config = dict(
    model='image denoising model',
    dataset='views of escape-time and Newton fractals',
    train_examples=145000,
    image_size=32,
    crop_scale_min=1,
    horizontal_flip=True,
    translate=0.12,
    task='denoising',
    loss='l1',
    noise_std=0.2,
    arch='unet',
    norm='batchnorm',
    hidden_act='gelu',
    widths=[64, 128, 128],
    blocks_per_level=1,
    block='plain',
    attention=True,
    upsampling='nearest_conv',
    init='kaiming_normal',
    residual_init='zero_last',
    optimizer='soap',
    beta2=0.95,
    learning_rate=0.0016,
    beta1=0.9,
    shampoo_beta=0.95,
    eps=1e-08,
    precondition_frequency=32,
    max_precond_dim=1536,
    merge_dims=True,
    one_sided=True,
    adamw_lr_other_params=0.0027,
    max_grad_norm=1.0,
    max_steps=33000,
    batch_size=64,
    epochs=14.6,
    lr_schedule='wsd_sqrt',
    decay_fraction=0.3,
    final_lr_fraction=0.05,
    warmup_steps=3300,
    weight_decay=0.03,
    adamw_weight_decay_other_params=0.05,
)
Rows from block 3 of a small image denoising model, named by matrix and row number. Each number is 128 + 24 x the weight over its row's rms, rounded and kept within 0 to 255. All counts start at 0. Numbers have three digits each.
After each channel's rows are labels from the 100 images, of 14976, where the channel reaches its highest value: "top examples" is what is common among them. Only what is clearly more common there than usual is listed. The data: views of escape-time and Newton fractals. In brackets: how many of the 100.
# conv: 3x3 conv (model.mid.0.conv.weight, 128x128x3x3, each kernel summed), inputs 0-127

conv.36:098090096132114113127166143126154132122123127172149149115167130080101142119133116095127134134090116133116102158171131176115156102123182152100155138094111154145173128142127139108133127091128131119151151159135149140096138160145117112103158177131148147118125103095175123141175123108130140154140169143112082143096106117118107170134107095153119110139115114157165123156156108118141149077138
top examples: dark (39); tricorn (36); grey (32)

conv.98:128158118066161169112128059157160144142129122126177115169083118185118159140145087175132135116146147128141163110123140123088089130137102112105101149106146151141090139120171137131105140172155124174132134145146151154148161130137153141099150136104123138128127117135091134153176126129124109124122118084097124133090094151145145109121098112143096130155127108125143113124100108121115119108133
top examples: grey (38); tricorn (29)

conv.94:122137137141157104122131151129157170139124120119173143105117137069145112093096089086156108141107178119129075145177133121125139137142110112120124166101112113144175115139118126118150125128138129049128107124160140160135091140116136113143085083145109184115109118116107121113114141134171117111148145122114117136148148134128118118140158108204165147106122114161149143167143135131118128120148
top examples: tricorn (38); vivid (37); pastel (36)

conv.111:126130147149096119128098138121155142145147144106118110086119114155190106144146105114176113136149129099179119130131105068183136137125127105121109108149145133108123113108133110158140101123129093129147110119146098147135101192124112134114110086128139142152121142124137140111118133152124105097153152155135165072171152108066114125122137164132146129164094162123084096128144127102134078144127
top examples: pastel (53)

conv.116:114163092125116137077081136117140123118126130117135172123153104109096152108156125128164158101126154111089149101150113174134160105123111119147109110135123140085122107140126137104095074179148126120089142146149147110147118154143119100133085082113129186139130083089118105169156139139143170123141126136133161065153132119122144095122146152120147126112120115087144153121098142117120112100131
top examples: Julia set (35)

conv.59:144101121135126129132122088112125125115121110117159148184114091145126165148151098187118137131117115135117175156068177125093097121119150124138105118143117136118092118105111164119106110159148094166162158105120123107097103113139137119144152108127135141109141143133137123132177101124128095104174098167132149114129096162144129119124097121108093106147182100099129119083081086122132130133101
top examples: grey (47); tricorn (27)

conv.93:099110114157135106117185149135116152122132127175142124102149169116110179090144137081161101140106100137120116117153103127144150154104168154121151133185142137146164141136083150149133124083088102110126147144106104096102122159121128127131097133130133143138102143115125130090125082138138155127124144144096101152122165097106104187172119130164108101124125097140164142146133129106136166117152
top examples: Julia set (30); cubic Julia set (28)

conv.4:125152161121117148109128120100160146083107071102133171119127132156090108147123115124107135127118151149106100135108149180141130068151111112153151142152139124121082107160168128115073099166145134179116139182140154106141137126163136119116145092081134120140156100097135141176152096111141147152114111117172119119119107128142090121097116103126143132120121136114124106136115153128135072140124
top examples: pastel (58)

conv.14:112101099139137102124130170156079133140106158119121135147143148076114147113106116131133115138129113097131104123183104141156124128128151133139148136112110145116182120134093135151151135115118130069125149112132162148105151125104086130119107148181130119124143135130144128097130120159122163146169177124067152141145146135098150143188144155139172120102099124147147128128206122142143156135103
top examples: vivid (45); pastel (38); Julia set (33)

conv.31:124151108097172151117138072113125124112147097139156129174118117138103143141153093155093143089119133167115169139107170129080098101116115132127131107113134156150082151146145149119090134146138107176134147131142136137128130078160135142124155130082151147085141117116095121157167106105116100118120107163141095147100077160151126131092093100102085124122164126123144121122098114134147142119118
top examples: burning ship (28)

conv.125:117190125106114129110135163087135113136128097146107126117097183110144113153121177108137103105146156117112118116134092124128107109150115138164130136084140124127136153152117144170147104136104135117093121129148137133135099121128087137110089077131174159142142105152134129119092136103132147116099108124136117121122153137146167065084128149104182162087069138131132135143135173124159118158139
top examples: grey (53); Newton basins of three roots (42); cool (32)

conv.54:145112174162156109158142146096111094118088118149091143114134116140140103158132145120119144154147112129105096151075137131108114143138156148129125133158129140135132132144134114100146136097105139106153175112156162073120120105128120094141147149122158061130134163106147082083151139127156128104151139156189122145094141093121103149132103107062116126104150163133113153162137152132121114134119
top examples: Newton basins of three roots (30)

conv.126:142150098069123143101081088157146128100140161148121097097113136152104101145144154134137126100135151121173105133100113156124108126134106125133150142123123102108123082151155149127130119168136116132096111094180107120133138078143107119121074132107128167125136149094076106167119116161155091115145183124119138164082122163104129105123140131122136133138111120130145123135115123148114058115118
top examples: tricorn (44)

conv.92:118097124161136132144121145154080107164154137143125087097166127108144134112144097108150122157101145097141186154137120115112110141098165139090108115084100146110162152087072106126189138092125129082109133083112134164108134148081119084111136147146113144115097135141133120107106159137127126135143138128099157103109161126122161105150157144153119116141125140137135148106129083169128148141131
top examples: pastel (58)

conv.8:131109153174123142143128158172118132130151103120157117142104144083120137117121140105146096147144107162123179171146124154120119150110147159124103147119071123162213088159076152134132165156108168120091108130087137114129113102125118105124140134147085101106135136134129137139119168123115138181149157120128123132116109133123114121185166141157120159126132138138157137117113107145113117142161
top examples: vivid (94)

conv.123:095129132122177125105134109098086112100120111125107154150142139117109139172145098154110184114108157144123122104117150155134157088135138152179136153177144152127135139153110128123146113123128137147154180165116175086127119136145130099141140123096115108157127138118172123144146116098146157123104127141126153094110134137162140145137133152106196101121117142117146144113137210179135128128129
top examples: pastel (35); Julia set (31)

conv.73:099128096132125127105122121138119138121148129150155157139110189068094106126117145119168125085102150100129126144205119140136133099095134150116165158079114137131160127152084148145137129112133111122090137116132137131139111113125117145087097130114129174088127070124143096116107148125123166137127163138080126136155149123107159127149162138140171188097106136135144134119146126146140157108117
top examples: grey (57); pastel (32)

conv.96:166107117157117109145128134118092091133125140081165139149075149113123106127091162133116138144125126127094153093137142126138115104100111111147146133143143135079137129160130164154103155173138090147149151112104114088119114081140153164121110100127145147091172173170151187101128127142121162179155128163105152118155138125103158120121136149087116160094132127114132102111128125109137139153122
top examples: cubic Julia set (44); pastel (36); Julia set (33)

conv.109:082136065125128120110145127150121111133133166154139118154142132110105176112169091139165158098118170128128114103167079115138159076118112131144136098109140164090142174135115128162096119149124102074119141118142143122132133104157104105099093110108166175121099091110127096124151147093119162148126165123110091108130135124106148118127139135143177155119127131110146151120130146124161139112128
top examples: earthy (80); cubic Julia set (28)

conv.87:136143127086166142102093110113129130129141091095134118139081168118137108137155123137146114120150123120095167136157126150140092149159119105097121121106128129163108123164147120136071111130150131158102131120130106158139119100092129140133126136126129171082149120131065128122101116135161166118110119146124127150139086113158100095128107151142117202086189125114140126117100106123124157123071
top examples: vivid (93); Newton basins of five roots (32)

conv.68:160146139125111098154091125117151121146147143121118131116107108188183101132102159125125135140160093137146118116085121074137137157139083120149095117134152101112092086101172126116136135165116111162142073126140057122163109111120139148156116125111134100130119161150098159114103171152107100089124118145151126140148125133111120126119122126082092160124136119127090124134105133096109100104127
top examples: Mandelbrot set (44); pastel (40); tricorn (27)

conv.50:138075097125133127099095114121102124141113165111163144161100107093096127132135134138149115117122131085119113161154143138144111094138163134136178166118111136086116116136130169123163132149142095104112129093129125089113141086125100157094108094171165155134168142098159127118147123147152146154177135137074173124177126135105165128142130144142166160145110121129112115118143109162129142120099
top examples: pastel (45); sine Julia set (36); cubic Julia set (29)

conv.65:126146103117084145100097144113143113121144134101142146123094143120132120141152117145167139113145167117115129116152085113157137085140089098140126104116126128114115110124127138151117072170131089095094118124170131126142101120124119104109062097097125169116112090105115088138125175106113148122140153115145133111158154156100135086109154152136197202107132130112112133108116139123152117137131
top examples: Newton basins of five roots (51); grey (46); earthy (40)

conv.45:127136183175092119167109163147150147111144143094121136091148151116157078124117146089165141125126127116147113099112094115144173148131093143136070126126141112108167101138103089146139126135120152129121105153086132097151093163120130105152107128089121101142100126144146161147087154153114150102119123137154170129165166102074104125112156152101132115129104152116115146117115150132124103139149
top examples: vivid (100); tricorn (27); Newton basins of three roots (27)

conv.43:157090112094141137133115080124150111100112118151148116188129106134108129145156110184111152102122136153113147142118160141075122112124113143102144108114118144147083131131142124091106136148136100156160160119145161134151170103131145138121157157112137133099152109083099084167179124106080110119130129131152113170125096166118122144093116107145118136125185120129135113131076107137118142099120
top examples: dark (54)

conv.64:138130121098199133124131083102118111121142086131137114181122106132128140147157094175094152101122123153112174132109166124105075118121123126123111114125150128149080166128135150128069115138153114172129161110134143146138130098139148141138165130105133144077157124115096115137157103100120114106128105157141113141103100140157109119117076124118098132115190127111146123107087121137131150126097
top examples: vivid (41); tricorn (34)

conv.49:080126105102157133113119106104152143144170126157144138150084151093115129121142113112166111071111139118136136141190118138123143134122128161085168145090128154128131126170129140152113124097135074135119147117142116134140111118130108181093129122080155181071116088078123079112133129132137151124120153154111091104157117117117131136136126126131171164132141156139148112123114114121135163099127
top examples: grey (96)

conv.67:092138114106148126117112130093147137144166115142130130144080157092128133132126126122176100093131132113146145125182099134143131139118114146086169130087129148127120126177132144169121111111136079140107152121158116152138111131117098176088138118093146157068137060085106088095114155130117151128107142135120093097139100109113132131141115141110180173118138166149141108119128124113133151114119
top examples: grey (97)

conv.91:163127107104134140136097120137104134132128118094151162145081143115138100119133133171137124135127173096142133154157136095125115087129118100138141100093084121112118100082111152111130123151124105094123114088151136129139086092083123141122079092120141157084128136097102111111102157134159125089179144132103171129169139145122127092140156153127164185103139124106095119100120100136125116133099
top examples: pastel (54); sine Julia set (42)

conv.82:151131111098132137115124096137146143085141113128181139159116132100097104139148109167132136092102155144112136159115166130065119079140090137111128137101106125165137108129113130100112131146130091129157144105146148140138102088135152111151096125081122168066118112101088100171130148112140095091152137141138092154134125153155126123120138106129130170100165084116136133127073124150131124109127
top examples: Mandelbrot set (56); pastel (40); vivid (35)

conv.119:133173139119074128149081138135142105119101131105120119079115141189163105126127168145167133125121148118133133098087104101156102117156079132142117120133142146087135099128132083146157109153122134147127118133124094090159111127095118120127078072088130139147124127135113121110105132165111150112144115124133146118143146167103133097124153166084164157134080142108139137159126128113123082125147
top examples: Julia set (27)

conv.63:143111060100130114087115110105109111133102120163154130165099132135101146131110147129101122142119134141114146182102162128142079094135150125132183132139130181079123138139136174115153123163147091145155156112144114132118167096127135137092123105152132152118149147120129133117150110109129112158178127129099132092121111209125167124139125120129159159109112109151131110152164109135147122118108
top examples: pastel (60); grey (36); Julia set (28)

conv.17:146159137115116149143073093102129145114132118112105127134127125164137105174141118166128163091173127139134153121092154131125102120169063136163119120136150100126089115127171105147130093157147106174118120127114116110148106066150139132136123107101136121128142125121101138156138131112111123116105142149184157125107104157160124092094141160076141159112167157123115128095103138143122086149134
top examples: Newton basins of three roots (41); grey (41)

conv.6:113105132118133110126160151119141156102122093108166133140138131090108168131137109144138116091087152152097083183153155171115145099127177155155147154122096160164159109148121141083082123140115140106145137152106172131102149171166106090117128132120137129135140114102174134154151095098141135158148141113123088170124131104129104168133122101170140120130131107130153110141130138128175116123111
top examples: Julia set (31)